config.yaml
model: "CTC audio transcriber"
hop_length: 160
spec_augment: false
arch: "ecapa_tdnn"
beta1: 0.95
batch_size: 128
weight_decay: 0.2
Rows from block 9 of a small CTC audio transcriber, named by matrix and row number. Each number is 128 + 32 x the weight over its row's rms, rounded and kept within 0 to 255. All counts start at 0.
After each channel's rows are labels from the 100 clips, of 14976, where the channel reaches its highest value: "lies over" is the class under the peak; "loudest" is the band of the loudest frequency at the time of the peak. Only what is clearly more common there than usual is listed. The data: single English command words and digits, spoken by a formant synthesiser in many voices. In brackets: how many of the 100, against the usual share in percent.
# c30: last pointwise conv (model.blocks.9.c3.0.weight, 384x384x1), inputs 0-191

c30.94 [108 137 165 110 110 122 142 129 146 118 125 112 159  81 128 155 148 114 132 126 140 158 131 174 127 138 134  94 110 188 130 127  79  92 172  96 111  82 139 160 172 103 101 135 125 133 149 139 128 168 133  69 119 127 164 116 170 126 109 150 147 175 125 191  84 107 117  82 152 107  82 157 126 152  76 140 150 146 155 165 169 161 155 153 142 135 134 109 200 150 158 169  92  74  89 156 129  33  97 113  72 167 118 167 131 162 171 118 139 138 118 168 119 111 108 125 110  70 175 149 204 150 110 146  87  82 124 154 105  88 121 115 107 159 115 131 104 135 157 116  97  81 153 205 107 142  92 124 171 116 165  98 154 118 109 134 103 122 144 143  97 166  99  91 104 170 124 119 156 128 140 124  95 113  80  94 108 150 154 116 173 106  99 199 130 154 132 104 151  73 124 154]
lies over: /ɔɪ/ (55 vs 0.5); /oʊ/ (44 vs 3)
loudest: 500 to 1000 Hz (53 vs 16.3); 250 to 500 Hz (45 vs 17.5)

c30.136 [177 146 151 190 152 133 190 150 103  82 156 169 108  97  95 147 104 106 127 145 137 100 134 163  86 158 126  72 161 149 114 119 216 140  80 126 106 154 123 137 163 121  58  50 114 139 168 143 112 163 156 217 126 126 152 147 148 100  90 145 141 121 182 115 108 128 158 166 124 154 103 122  82 137  87 143 129  91 140 122 133 110 106 104 161 165 157  99 175 162 180 178 116 139 124 140 127  75 109  82 104 142 182  79 170 136  69 125 129 141 161 139 153  71 104  73 168 103 172 136 163 141 110 106 117 206 196  84 182 171  90 162 232 162 167 109 137 157 112  98 166 113 189 147 123 166 122 161 123 130 156  76  85 128  99 122 131 117 127 138 115 171 197  99 114  83 171 205 176 123 122  82 107 129  83 114  99 165 144 193 134 132  97 119 126 176 104 132 118 169 167 108]
lies over: /ɔɪ/ (97 vs 0.5)
loudest: 250 to 500 Hz (48 vs 17.5)

c30.186 [ 99 186  97 165 130  96 149 104 176 111 102  80 146 125 187 153 163 104 155  93 109 191 116 133 102 133  72 187  97 111 114 154 115 122 157 139  49 165 193 130 151 139  80 114  64 159 114 162 192 127 139 168 148  91 126 154 144  83  77 195 144 106 184 138 131 110 133 130  97 145  96 158 158 133 105 140 128 134 136 162 149 123 122  89 105  99 153 120  97 115 111  85  88 102  92 114 110  89 152 155 120 193 164 188 183  98 127 117  66 125  91 197 127 157 172  78 156 157 111 100 115 130 156 130  87 161 193 149 147  78 149  79  99 139 153 116 147 131 152 115 164 107 162 119 132 107  50 112 171 167 156 140 140 127 112 135  94 201 122 126  80 161  98 156 121 128 169  60 161 169 121 131  86 130 106 142  95 103 106 154  94 164 113 167 102 122  89 141  84 100 115 114]
lies over: /w/ (95 vs 0.4)
loudest: 250 to 500 Hz (65 vs 17.5)

c30.187 [176 104 124 131  81 122  82 131  71 130 138 109 148 152  60 112 123 145 110 144 121  97  88 149 116 117 155  74 135 108  95 149 117 162 144  85 101 122 102 145 134 124 155 163 124 149 141 133 154  91 143 121  93 119 143 108  84 111 132 167 122 182 138  99 177 146 119 141 105 115 162 102 143 108  78 144 121  97 106 141 106  89 103  98 120 177 132 122 186 125 127 129  86  93 131  91 169 108 111 111 131  73 120 156 132 201 189  82  92 128 148  56 131 150 136  88 102  67  94 156 111  93  81 142 125 115 109  92 176 172 105 121 122 144 171 165 119 117 118  86  92 131 133 143 146 169 206  76 157 120 135 148 120 125 108 134 162 120 170  88 155 166 166 126 113 118  83  92 111 106 127 108 133 129  84 148 156 113 125 141 100 106  95 119 160 182 187 118 138  76 147 120]
lies over: /f/ (93 vs 1.3)
loudest: 500 to 1000 Hz (38 vs 16.3); 4000 to 8000 Hz (33 vs 12)

c30.131 [128 132 134 147 159 158 139 161 160 181 115  98 147 154 129 133 169 142 147 152  81 117 104  88 136 116 124 139 164  43 138 100 110 133 147 142  89 152 134 189 132 120 135 156 139 182 139  89 162 109 122 128 134 153 170 172 110 136 123 134 111  93  82 149 137  68 125 121 144 125 129 158 188  90 139 140 126 133 170 200 128  90 110 149 152 161 142 143 111 176 138 129 155  97 146 106 134 109  99  86 135 184 144 156 155 115 188  87 199 137  83 161 138 159 172  95 174 113 149 116  85  71 133 146 135 102 137 107 116 133 112 197 114 144 112 170 132  67 102 121 125 144 115 186  64 243 144 127 120 161 148 146  93 130 179 117 151 110 171 135 141 100  61 175 151 140 170 126 101 147 120 176 175  94 165 188 130 205 125 117 129  76 146 121 162 145  92 109 133  73 110 109]
lies over: /ʊ/ (100 vs 0.3)
loudest: 250 to 500 Hz (72 vs 17.5)

c30.202 [142 172  92 144 107 107 165 168 135 194 120 122 158  99 154 160 125 108 129 102 115 122 129 123 156  98 153 128 128  66  84 148  60 135 178 129 111 136 153 146 122 146  98 153 141  86 131 183 120  88 115 159  96 145 115 149 126 126 119 146 124 104 116 162 140 126 138  91 167 149  71 105 127 142  74 138 121 111 125 153 126 129 122 130 157 125 106 126  87 138 106 144 154 177 163 152 110 163 113 127 120 122  95  91 136 185 106 125  84 126 142 156 144 103 151 131 118 155 128  74 185  85  78  99 126 114  87  66 104  91 114 122 133  82 121 119 126 161 131 204  74 101 105  67 143 100 139 183 142 159 118 122 120 140 175 151 147  86 101 123  58 178 152 108  93  96 154 120  76 166  68  67 127  93  78 120 125 131  93 106  91 136 111 189 106 110 170 177 192  84 127 200]
lies over: /ɔɪ/ (90 vs 0.5)
loudest: 500 to 1000 Hz (80 vs 16.3)

c30.185 [142 158 142 157 129 151  91 134 104  88 143 130 154  74 163 146 131 109 116 155 110 137 150  93  63  88  89  99  93 121 151  81  65  68 112  96  90 164 115 128 143 124 144  94 129  91 142  74 141 141 167 159 116  88 168 160 103 111  99  95 188 157 105 144 149 173 169 127 113 123 124  75 132 137  85  94 146  82 126 163 134 115  94  90 134 154 155 105 160  96 163 155 210  96 141 188 135 128 136 123 117 132 103 110  90 166 124  87 135  75 104 177 173 113  86 132  86  78 155 167 162 146 139 144 121 151 112  64 179 139  97 104 191 119  99 110  89 111 129 113 116 140 152 112  73  88 100 125  72  95 188 181  83 129 155 136 151 208 150 140 134 195 181 108 115 110 105  72 142  75  98 139 150 173  82 129 141 138 143 179 182  97 150 110 111 186 197 111 146 128 169 139]
lies over: /ɔɪ/ (100 vs 0.5)
loudest: 500 to 1000 Hz (56 vs 16.3)

c30.191 [ 55  76 109 157 126 148 112 111 136 115 136 157 135 128  97 124  83 114 191 225 157 108  50 156 126 109 112 119 105 147 150  95 151 125  88 146 132 133 145 143 201 135 137 144 128 175 117 162 162 174 130 118 182 134 161  98 156  82 194 142 183 124  86  98 120 102 114 111 130 183 131 123  89 148  97  94 158 150 101  87 139 154 140 159 121 114  75 151 127 133 120 151 151 143 111 103  74 151 158 130 171 122 121  95 121 136 141  91 150 145 140 206 109 173 169 139 122 154 120 164 131 114 117 146  72 101 181 105 124  97 185 111 156 196 120 143 150 184 126 155  77 181  86 130 133  82 173 128  45 144  56 163 127 127 153 107 142 161  78 118 150 164 196 142  95 135 133 155 141 217 159  84 115 132 119 119 140 105 138 142  71 127 136 185 158 128 130 150 170 154 150 142]
lies over: /w/ (85 vs 0.4)
loudest: 250 to 500 Hz (65 vs 17.5)

c30.183 [185 146 167  59 165 133 122 128  98 106  91 130 131 168 189  95 117 178 149 105 123 102 138  95 126 136  93 105 143 113  89 160  55  91 178 126 105 125  93  98 147 147 127 137 143  94 154 193 117 112 152  96  69 102 114 129 160 103 122 147 114 171  65 123 212 129 136 151 104  93 148 102  92 109 120 138 151 101  51 102 129 166 123 116 150 115 156  87 143 108 125 127 180 154  92 198 116 152 112 129 149 156 156 111 146 142 147 106 108  71 143 125 121 143 152 186 105 117 164 109 120 124 149 122  84 143 130 101 147 103 101 157 170 122 154 190 146 131 170  86 152  88 114 140 117 146 165 118 139  80  86 146  86 116 157 106 115 159 100  66 126 117 156 203 118 127 133 151 141 162 149  97 125 122 124  78 153 116 160 105 155 107  98 133 104 142 172 102 127  99 161 144]
lies over: /f/ (87 vs 1.3)
loudest: 500 to 1000 Hz (38 vs 16.3); 4000 to 8000 Hz (34 vs 12)

c30.288 [116 105 184  90 150 148 140  76 142 114 106 120 140 129 193  93 145 155 152 108 147 124 120 152 123 132  93  80 147 104 107 139 137 157 101 135 147 107 135 169 137  66 145  82 164 167 130 121 143 111 171  89 119 148  91  64  81 121 134 125  85  63 127 165 170 100  87 106  90 135 105 121 111 119 149 156 136 147 106 147  84 169 146 154 127 132 117 122  78 151 171 108 155 172 170  70 121 103 108 137 127 158 130 151 111 181 112 166 122 164  96  67 149 119 116 144  97 124 172 124 194 128 114 169 145 166 163 134  86 142  93 142 102 112 118 137 123 126  54 151 200 119 158 132 131 124 181 160 128  82 146  85 117 170 114 163  95 150 176 144 158 118 133  84 161 101  99  86 165  64 165 128 178 151 191  91 135  88 133 131 180 109 156 133 131 148  88  88  78 110 151 104]
lies over: /ð/ (60 vs 0.1); /ɛ/ (40 vs 2.3)
loudest: 250 to 500 Hz (44 vs 17.5)

c30.148 [ 83 140 119 155 163 183 128 174  97 128 138 118  95 144 117 101 111 117 131 105 141 156 127 134 135 144 143 128 102 173 102 109 150  98 146  94 186 121  90 144 172 147 113 144 129 170 129 176 120 152 113  70 183 117 171 101  97 142 113 149 105  66 136 130 159 146 133 143 149 157 132 130 100 166 157 125  92  89 164 131 152 123 135 112 126 114 124  59  77 111 153 175 189 151 176 138 131 124 108 132 127 159 123 133 107 162 127  88 104 129  75 136 109  98 178  74 124  95 190 170  91 102 107 134 156 140 124 110  96 118 134 163 152 137  96  50 144 171 129 147  88 136 147 152 172 119 135 196 167 111  79 126 187 133 128 159 124  70 166 135  91 150 153 126 102 177 145 182 128 187  80  86 142 158 117 145  92 142 154 146 125 118 102 161 130 149 121 151 103 158 119  47]
lies over: /w/ (58 vs 0.4); /ɝ/ (37 vs 2.2)
loudest: 250 to 500 Hz (64 vs 17.5)

c30.101 [105 151 159 157 127 135 145 149 112 102 106 123 142 112 115  55 120 123 126 119 132  83 133 126 128  73  74 139 129 129 157 154 144 100 167 125 120 123  72 115 137 105 162  85 122 143 124  89 107 169 155 109 149 127 175 123 123 128 145 177  73  96  99 160 154 114 142  90 128 110 106  84  94  55  84 131 202 125  79 154 135 113  88 127 156 109 139 108 108 130  81 130 129 113  83 150 135  75 151 130 134 157 128 162 142 186 112 127  91 101 103 230 128 144 162 192 181  45 146 138 107  87 112 165 123 114 147  62 112 109 115 142 140 165  96  79 146 137 129 121 147 175 125 124 123 135 152 123 128  82 109 101 140  84 116 141 122 106 200 160 125 143 123 124 185 138 124 165 176 127 126  90  97  89 168 113 136 111 122 135  92 144 102 138 123 116 122 107 178 106  95 102]
lies over: /w/ (81 vs 0.4)
loudest: 250 to 500 Hz (66 vs 17.5)

c30.257 [176  86  80 114 140  62 104 137  97 222 125 155 187 139 123 102 145 130 158 161 119 105 135 125 130 113 139 174 146  84  98 166 101 162 127 161 127  68 105 164 131 110 130 137  97 162 133  82 115  92 161  99 131  77 107 181 149  79 139 138 142 128 132  90 170 116 150 120 147 110 170 108 130  90  97  97 109 101 161 151 111 133 125 143 153 150 187 127 163 102 118 125 139 171  98  98 164  70 176 193  96 167 143 157  93 202 137 101 156  80 108 137  84 114 136 166 134 112 180 105 156 106 120 106 125  91 109 124 119 188 181 157 106 125 132 130 114 155 206 134 149 162 100 144 105 135 149 167 223 121 135 132 119 144  95  96 158 103 141 170 150 187  84 120 112 244  85  91 129 158 142 168 120 158 171 178 125  81 129  71 136 140 123 107 133 109  98 144 189 114 157 173]
lies over: /ʊ/ (97 vs 0.3)
loudest: 250 to 500 Hz (60 vs 17.5)

c30.29 [175 177 132 145 149 128  92 169 175  86 118  73 122 151 152 124 144 125  90 122 108 180 120 121  79 124 110 140 121 154 114  72 106 152 115 132 154 153 128 125  94 130 154  93 184 137 166 106 131 146 143 112  96 141 163  98 160 147 136 151  66 145 116 122 172 202 149 101  89 137 105 158  70  96  85 165 154 160  87 102 101 152  95 106  76 133 150 153 141 134  83  83 145 146 156  90 169 102 136 121 105 105 102 108 164 118 126 138 134 100 118 163 101  90 159  90  82 111  73 112 185 117 137  90 164 115 140 110 131 127 103 141 128 154  89 133 155 167 127 122 129 124 130 125  95  74 171 121 161 104 196 123 161 137 149 136  95 145 107 151 128 139 142 131 122 103 160 166 124 105 172 146 186 179 197  61 161 134  94  94 129 214 168 127 106 151 164 156 138 104 112  75]
lies over: /ɪ/ (86 vs 0.9)
loudest: 250 to 500 Hz (57 vs 17.5)

c30.299 [117 122 160 160 104 118  69 112 109 107 139 149 125 104  83 142  69 144  99 146 185 177 168 117 112 130 134 150 103  94 147 115 142 145 119 125 132 157 114 119  93  92 134  93 102 121 115 127 127 116 112 148 136 134 145 161 133 157 131  98 111 135  95 139 140  53 108 108 151 126 146 125 118 120 130  98 124 116 117 106 100 175 140  82  71 128 101 136  94 140 140 136 187 123 104 101 116 109 123 163 108  96 104 166 164 168 165 203 119 155 116 116 117 127 138 149 148  89 105 186 138  92 117  70  85 125 102  93  64  79 115 208 119  97  98 144  77  93 131 169 194 165 161  67  49  75 137 137  99 112  95 146 202 150 171 102 126  79 109  84 163  99 169 146 139 160  43  94 127 160 105  86  94 120 109 141 130 146 117 185 235 111 111 116 129 134 153 110 141  73 103 159]
lies over: /ð/ (64 vs 0.1); /aʊ/ (27 vs 1)
loudest: 250 to 500 Hz (40 vs 17.5)

c30.27 [154  88 104 146 150 151 159  93 115 106  97 177 120 142  66 118 169 126 104 110  82 164 150  74 120 169  88 144 125 137 120 118 136 167 125 144 110  94 121 121  72 101 100 160 114 118  91 156 124 135 134 131 120 121  94  98 160 116 152 147 121 156 117 149 133 144  85  99 206 137 115 161  98  75 111 117 157 139 118  96 112 126 151 126 118  93 122 110 103 171 123 153 112  89 114 121 126 143 148  91 171 161 162 123 138 120 119 183 107 144 179 144 145 122 142 167 163 148 119 156 110 184 162 151 125 118 130 107 134 123 124  98 131 161 105 133  98 143 111 107 158 124 145 109 132 156 168 131 118 135 134 105 160  70  98 143  66 107 122 162  43 132 121 119 118 114 142 167  56 127 130 105  81  85 120 156 103 111 127 109  94 154 127 148 165 121 138 125 171 162 135 118]
lies over: /f/ (60 vs 1.3); /oʊ/ (36 vs 3)
loudest: 500 to 1000 Hz (57 vs 16.3)

c30.294 [113 117 106 102 136 160 120  90 198 191 183 135 135 144  99 131  81 115 109 118 114 154 106  97 110 125  67 167 169 133 139 118 177 122 133 124 149 147 172 115 159 141 176 138 166 123 120 103 121 121 134  98 109 109 107 123 160  85 146 211 103 120 106  91 152  68 159 134 112 160  88 146 145 123 253 118 185 118  83 145 110 143 139 122 152 193  96 144 148 168 145 179 112 159 100 237  88 153  87 117  73  97 114  86 107  90 102 118 167 120 163 168  83 142 149 170 105 148 151 108 110  48 152  66  88 158 145 179  96 147 121 128 119 202 131 106 104 214 170 155 133  92 116 144  71  71 184 128 117 190  90 129 110  54 100 131 166 104 188 135 113 147 173 177 151 191  70 113 122 101 158 157 117 120  89 155 145 152 164 110  79 129 146 106 119  93 113 159 147 130 115 225]
lies over: /ɪ/ (58 vs 0.9); /ɛ/ (41 vs 2.3)
loudest: 250 to 500 Hz (46 vs 17.5)

c30.124 [155  76 111  83 135 114 103 122 124 121 114 147 147 182  97 154 134 108 130 116 122 150 159 120 136  90 134 157 178 120 130  76 178 151 131 127 100  93 210 153 177 114 228 182 141 133 117  86 102 132 141 100 163 126 108 147 118 105  85 175  78 131 127 121 113 143 176 135 116 122 152 109  77 118 117 149 166 122  94  85 109 190 148 120 119 182 142 186 137 144 108 119 120 116 120 144  71 190 120 128  78 129 112 112 140 115 146 138  91 153  98 213  84 106 233 101 118 123 112 114 121 180 180  97 116 183 177 144 103 190  89 143 186 125 121  94  68 126 157 201 192  72 132 165  87  95 151 128 107  40 144 127 116 126 193 155 124 162 156 110 193 146 142 158 174 146  53 154  96  58 122 151  72 122 135  95 134  72 164 124 141  97 163 136 134 134 151 102 152 147  99 112]
lies over: /ɪ/ (61 vs 0.9)
loudest: 250 to 500 Hz (40 vs 17.5)

c30.108 [147 159 109 156 122  83 151  91 139 136 169 126 134 148  83  98 109 145 105 104 145 142 120 165 113 165 117 131 132 121 101 113 115  95 128 142 102 106 121  81 161 131 127  84 107 105 143 149 130  96 135  73 113 158 120 188  97 158  92 146 119 151 139 146  83 111 123 105 125 134 154 146 118 149 126 146 120 159 114  77 163  85 141 115 167  92  91 156  85 103 111 137  99  99 171 138 135  93  95 177 109 126  87 108 100  94  98 170 106 161 149 161 169 145 110 107 135 112 152 141 143 137 113 113 140 111 165 162  99 166 117 174 136 125 101 134 111 121 172 121 143 108  98 170 131  84 145 176 130 119 116 244 163 107  80 118 107 143 102  95 129 156 183 175 148 100 141 171  94 151 187 151 144  99 127 126 170 172 169 170 121 121 134 126 108 131  98 160 108 176 143 141]
lies over: /f/ (80 vs 1.3)
loudest: 4000 to 8000 Hz (31 vs 12)

c30.144 [111 130 160  95 122  98 123 142 125 138  78 111  94 154 108 148 107 160 130  95 151  68 180 146 142  80 128  97 111  89 158 162 171 131 145 154  89 134 149 142 127 146 139 162 152 123 124 129  96  85 147 122 128 109 121 158 121 140 142 124 126 138  99 119 111 110 107 155  58 175 144 113 128 107 149 132 176 108 135 119 105 133  92 142 109  93 138  82 143 130 137 119 150  87  74 114 164 119 192 112 112 137 137 146 104 135 151 176 146 150 171  99 133 134  93 135 141  52 115 200 111 134 131 139 146  98 114 142 112 140 148 163  72 127 103 128 116 119  82  55 149 140 101  82 146 122 146  80 178 174 143 135  57  79 144 113 197 193 198 170 160 193  98 160 119 167 182  96 178 143 123 180 144 139 126 117  73 119 160  99 102 116 109 118 155  70 113 104 106  99 160 162]
lies over: /f/ (55 vs 1.3); /l/ (38 vs 1.8)
loudest: 500 to 1000 Hz (35 vs 16.3)

c30.375 [179 144 120  79 167 139 186 141 108 120  91 149  83 129 159 132 157  89 157 111 147 169 150 166  77 150 174  93 122 129 110 135  85 180 146 168  91 103 154 173 136 119 145 124 127 161 135 175  88 112 153 128 133 139 186  76 120 134 119 116 148 148  77 110 170 115  91 151 104 143  91 184  90 114 138 192 133 105 160 131 126 105  72  98  89  89 147 103 162  94 121  94  73  98 111 137 169 150 178 132 155 153 175 104 119 145  93 105 130 124 163 146 107 157 111  93 147 169 146 108 167 136 146 144 142 139 153  93 102 185 145 139 168  95 162 106 102  93 155 130 174 126  88 134 104 150 144 182 158 137 128  71 135 130 130 131  97 155 130 171 116  80 163 123 154 140 108 113 122 168 105 130  90 204 110 121 184 123 123 184 181 146  67 159 125  81 142  94 153  98 204 124]
lies over: /f/ (44 vs 1.3); /ə/ (34 vs 0.6)
loudest: 500 to 1000 Hz (43 vs 16.3); 250 to 500 Hz (41 vs 17.5)

c30.321 [149  69 155 100 149 170 134 177 132 101 151 108 129 139 212 181 135 134  93  96 148 152 104 135  93 119 149  62 121 199  95 192  80 152  88 167 136  99 146 149 127 173  71 101 110 131 141 144 120 119 109  99 150 144  93 183 133 132 173 164 146 151 134 107 106 126 138 170  65 160 147 125 116 129 118 108 141  67 112 114 107 142 120 176 180 140 121 143 135 113 179 151 110 169  79 108 126 150  69 121  71  75  99 199 134 116 105 149 169 117 109  91 111 115  82 184  84 155  78  54 168  86 168 133 108 199 133 152  91  92 151 142 117 105  55 107 184 110 201  90  87 130 148 126 147 185  86 144 186  62 120 120 116  54  96  80 170 158 132 167 132 155  95  84 120 177 149  91  95  86  73 105 141 162  97 149 174 141 154 170 162 123 117 167 145 134 110 108 111 129 152 135]
lies over: /ə/ (88 vs 0.6)
loudest: 500 to 1000 Hz (49 vs 16.3)

c30.374 [120  94  86 116  68 144 145 134  99 143 131 118 160 123 139 136 138 181 123 101 127 119 136 158  96  63 123 152 134 123 185 155  99 100  87 149 154 127 170  84 128 112 102 126 116 162 145 149 145 138  84 144  94  95 114 100 125 117 124 101 111 125 134 142 104 153 135 126 144 149 127 119  97 127 140 147 118 118 171 122 157 128 131 162 161 128 133 123 164 123 120 105 118 124  43 162 134 100 154 145 102 112 142 129 117 220  95 106 153 124 153 121 139 136  72 162 141 117 128 162 175 121 102 159 125 129 205 104 140  89  99 116  88 140 170 158 132  93  44 132 104 113 138  58  87 115 144 150  78 133 230 161  85 124 130 129 130 146 148 197  70 151  89  97 132 199  94 158 152  93  90 108  93 110 188 116 109 101 119 116  59  96 115 168 133 140  78 111 168 134 117 190]
lies over: /ə/ (96 vs 0.6)
loudest: 500 to 1000 Hz (48 vs 16.3)

c30.292 [123 118 165 127 126 167 155 130 101 193 182 122  84 114 104 151 129 129 132 122 124 114 126 143 103 118  97 176 111 127  92  93  98 106 119 166 133  98 106 124 131 138 117  76 128  97 119 125  95 146 110 122 132 126  75 137 175 118 103 149  92  79  92  68 130 134 149  87 124 123 118 128 174  66  94 130 193 100 141  93  81  82 156 146 163 140  98 167  55 105  80 171 117 158 120 132 115 167 132 154 144 149 171 212  87 116  64 148 129  92  88 149 133  99 129 158 213 117 109  87 110 144 149 108 124 105 102 134 121 114 200  82 117  96 161 102 102  91 131 147 155 190  83  84  90 153 176 148  85  97 177 123 140 188  85  65 150  70 171  91  81 132 136  93 204 152  77 122 128 143 153 125  85 119 154 196 106 127  77 105 169 136 147 151 117  77 173  70 130 140 154 141]
lies over: /ð/ (42 vs 0.1); /l/ (35 vs 1.8)
loudest: 250 to 500 Hz (51 vs 17.5)

c30.254 [114 134 122 131 118 153 167 118  63 110 139  88 115  87 165 125 116 174 123 122 120 106 108  77  76 131 138 129  82 111 146  77 139 138 153 131 115 106 100 120 101 109  90 141 111 148 110 115  88 144 180 134 126 113 140 101 146 134 113 109 122 134 107  93 142 108 137 142  83 130 132 129 120  72  84 136 106 100 156  99 197 159 144 127 111 101  91  84 114 130 136 120 123 138 129 113 144 122 109 128  67 149 173 159 173 137 114 137 217 141 150  84  90 106 113 154  55 102 138 108 166  76 183 120 112 119 159 128 170 138 169 147 145 118 165 113 179 150 139 122 112 118 169 165 120 104 142  72  71  87 157  73  81  89 108 116 128 109  94 123  92 148 119 112 177 130  97 177 146 162 144 147 178 155 128 116 133 151  92 142 179 162 112 209  80 152 186 120 148 102 131 172]
lies over: /ð/ (65 vs 0.1)
loudest: 250 to 500 Hz (39 vs 17.5)

c30.376 [133 158 122 103 143  88  98 174 172 106 116 158  97 121 154 113  74 145 187 136 175  84 180  85 138 152  88 116 100 116 112 114 115 143 168 120 110 140 168 154 127 109 105 148 143 111 104 144 111 180 144 123 149 107 158 132 139 176 163 108 181  99 133  53 134 116 151 121 164 102 116 144 126 110 100  96 156 125 130  65  92 143 113 167 179 141 107 121 166 133 103 138  57 142 142 172 148 126 149 182 187 107  96 146 156 116 152 132  85 128 102 158 162 206 148 141 124 135 149 171  65 152  94 131 151 169 148 100 133  99 120 164 148  87 150 118 122 131 116  90  64 168 114 205 130 100 163 140 133  93  64 118 157 143 160 171 118 170  86 128 141 109 218 144  74 131 145 214 182 118  94 143  98 163 120  94  77 134 177 127  74 124  62 151 133  58 136 102 137 107  95 155]
lies over: /w/ (65 vs 0.4); /ɝ/ (34 vs 2.2)
loudest: 250 to 500 Hz (59 vs 17.5)

c30.114 [148 148 148 129  82 154 136  91 109 117 120 119 148  78  94 123 166 100 133 170 139 144 112 101 138 128  92 181  97 190 103  82 163 193  68 140 103 116 159 107 129 134  98  63 148 126 115 113  88  99 145  83 187 110 119  98 157 172  99 136  51 123 105 117  92 219  97 116 129 126 160 115  76 138  97 156 119 141  97  70 180 118 117 114 107 157 157 132  91 107 130 151  89 118 148 137  91 140  87  84 198 118 108 108 121 203  63 102 118 154  97 121 211  74 131 144 104 176  90 184 133 113 107 120 147 139 211 127 164 109 113 157 199 133 161 125 181 141 130 143 135 109 145 151 166 120 125 116 141 103 136 109 149 101  65 111  86 126 103  90 117 147 142 106 130  96 123 151 122  83 113 121 152 116 106 154 119 136 164 100 139 143 135 154 144 133 147 106  83 188 148 147]
lies over: /ə/ (92 vs 0.6)
loudest: 500 to 1000 Hz (54 vs 16.3)

c30.267 [156 130 139  87 178 146 137 168 132  58 181 109 106 137 136 148 180 143 105 128 113 112 152 109 127 137 134 137 139 149 152  67 128 110  98  83 133 167  93 104 159 108 204 137  90 125 134 132 103 164 128 112  73  86 117 151 151 120 155 131 132 174 161 101 125 129  92 114 127  73 119 102 136  62 131 122  90 117 148 112 137 122 155  97 164 157 184  95 127  95  57 132 154 101 144 137  86 134 119 104 164 132 121 136  82 107 147  87 119 130 125 220 143 130 100 129 111 133 205 132 138  86  75 117 126 133 110 140 172 130  94 199 145 146 151  94 167 132  68  99  95 173 119 146  82  97 153 120 116  76 171 180 144 151 180 105 116 151 123 109  93 162 104 130 114 133 170 160 117  96 169 116 118 112 134 122 116 125 118 122 120  98  88 168 137 124 198 137 101 103 111 120]
lies over: /ɔɪ/ (100 vs 0.5)
loudest: 250 to 500 Hz (55 vs 17.5)

c30.129 [ 86  71 132 105 147 112 159 153 159 154 151 122 144 131 128 126 137 148 174 139 152 123 167 157 110 120 111 119 170 181 171 107 172  96 122 148 122 130 124 155 163 101 110  97 146 138 183 140 110 123 141  99 103 178  92 118 126 109 101 100 161 207 155 139 120 223 143  97  96 149 105 109 100  61 104 125 176 123  78 143 132 125 150 148 190 159  95  67 185 173 146 148 103 149 130  89 130 114 132 119 146 162 140 123 173 165 121 127 119 132  70 206 176 145 153 132 140 158 145 143  72 111 173 101 138 174  86  48 139 126  82 109 151  95 154 103 150 171  92 106 143  97 135 108 156 107 188 110 186 188 135 147 157 132  99 105 161 100 103 135 125 177 111 154 150  96 128 140 117 104 148 148 115  97 147  53 105  87 110 163  97 152  64 194 100  90 133 151 117 111 117 107]
lies over: /w/ (73 vs 0.4)
loudest: 250 to 500 Hz (66 vs 17.5)

c30.156 [189 155  98 106 121 151  95 106 143  84 109 116 157  86 122 118  80 102 107  79 146 123 143 105 174  72 122 161 122 102 141 122 135 116 117 150 148 115 108 130 146  47 129 116  69 127 134 145 189 123 110  99 139 105  54 163 146 108 127 118 118 131 157 172 146 153 152 128  90 159 101 152 158 150 138 124 125  95  91 142 147  99 127 172 177 116 112 121 136 161 100 128 156 129 156 129 172 212 130 102 188 148 131 155 114 219 115 170  69 136 168 131 190 187  76 126 118 162 151 117 123 156 137  83  89 136 173 116 133 137 142  66  93 152  86  87 159 122  75 160 163 125  99 174 147 190 180 142 103 115 144 158 114  78  28 141 117 129 151 153 101 141 119 112  94 139 185 103 128 130 143 112 147 145 229 141 115 109 151 149  84  91 143 135 118  44 109 141 132 170 109  95]
lies over: /f/ (95 vs 1.3)
loudest: 4000 to 8000 Hz (53 vs 12)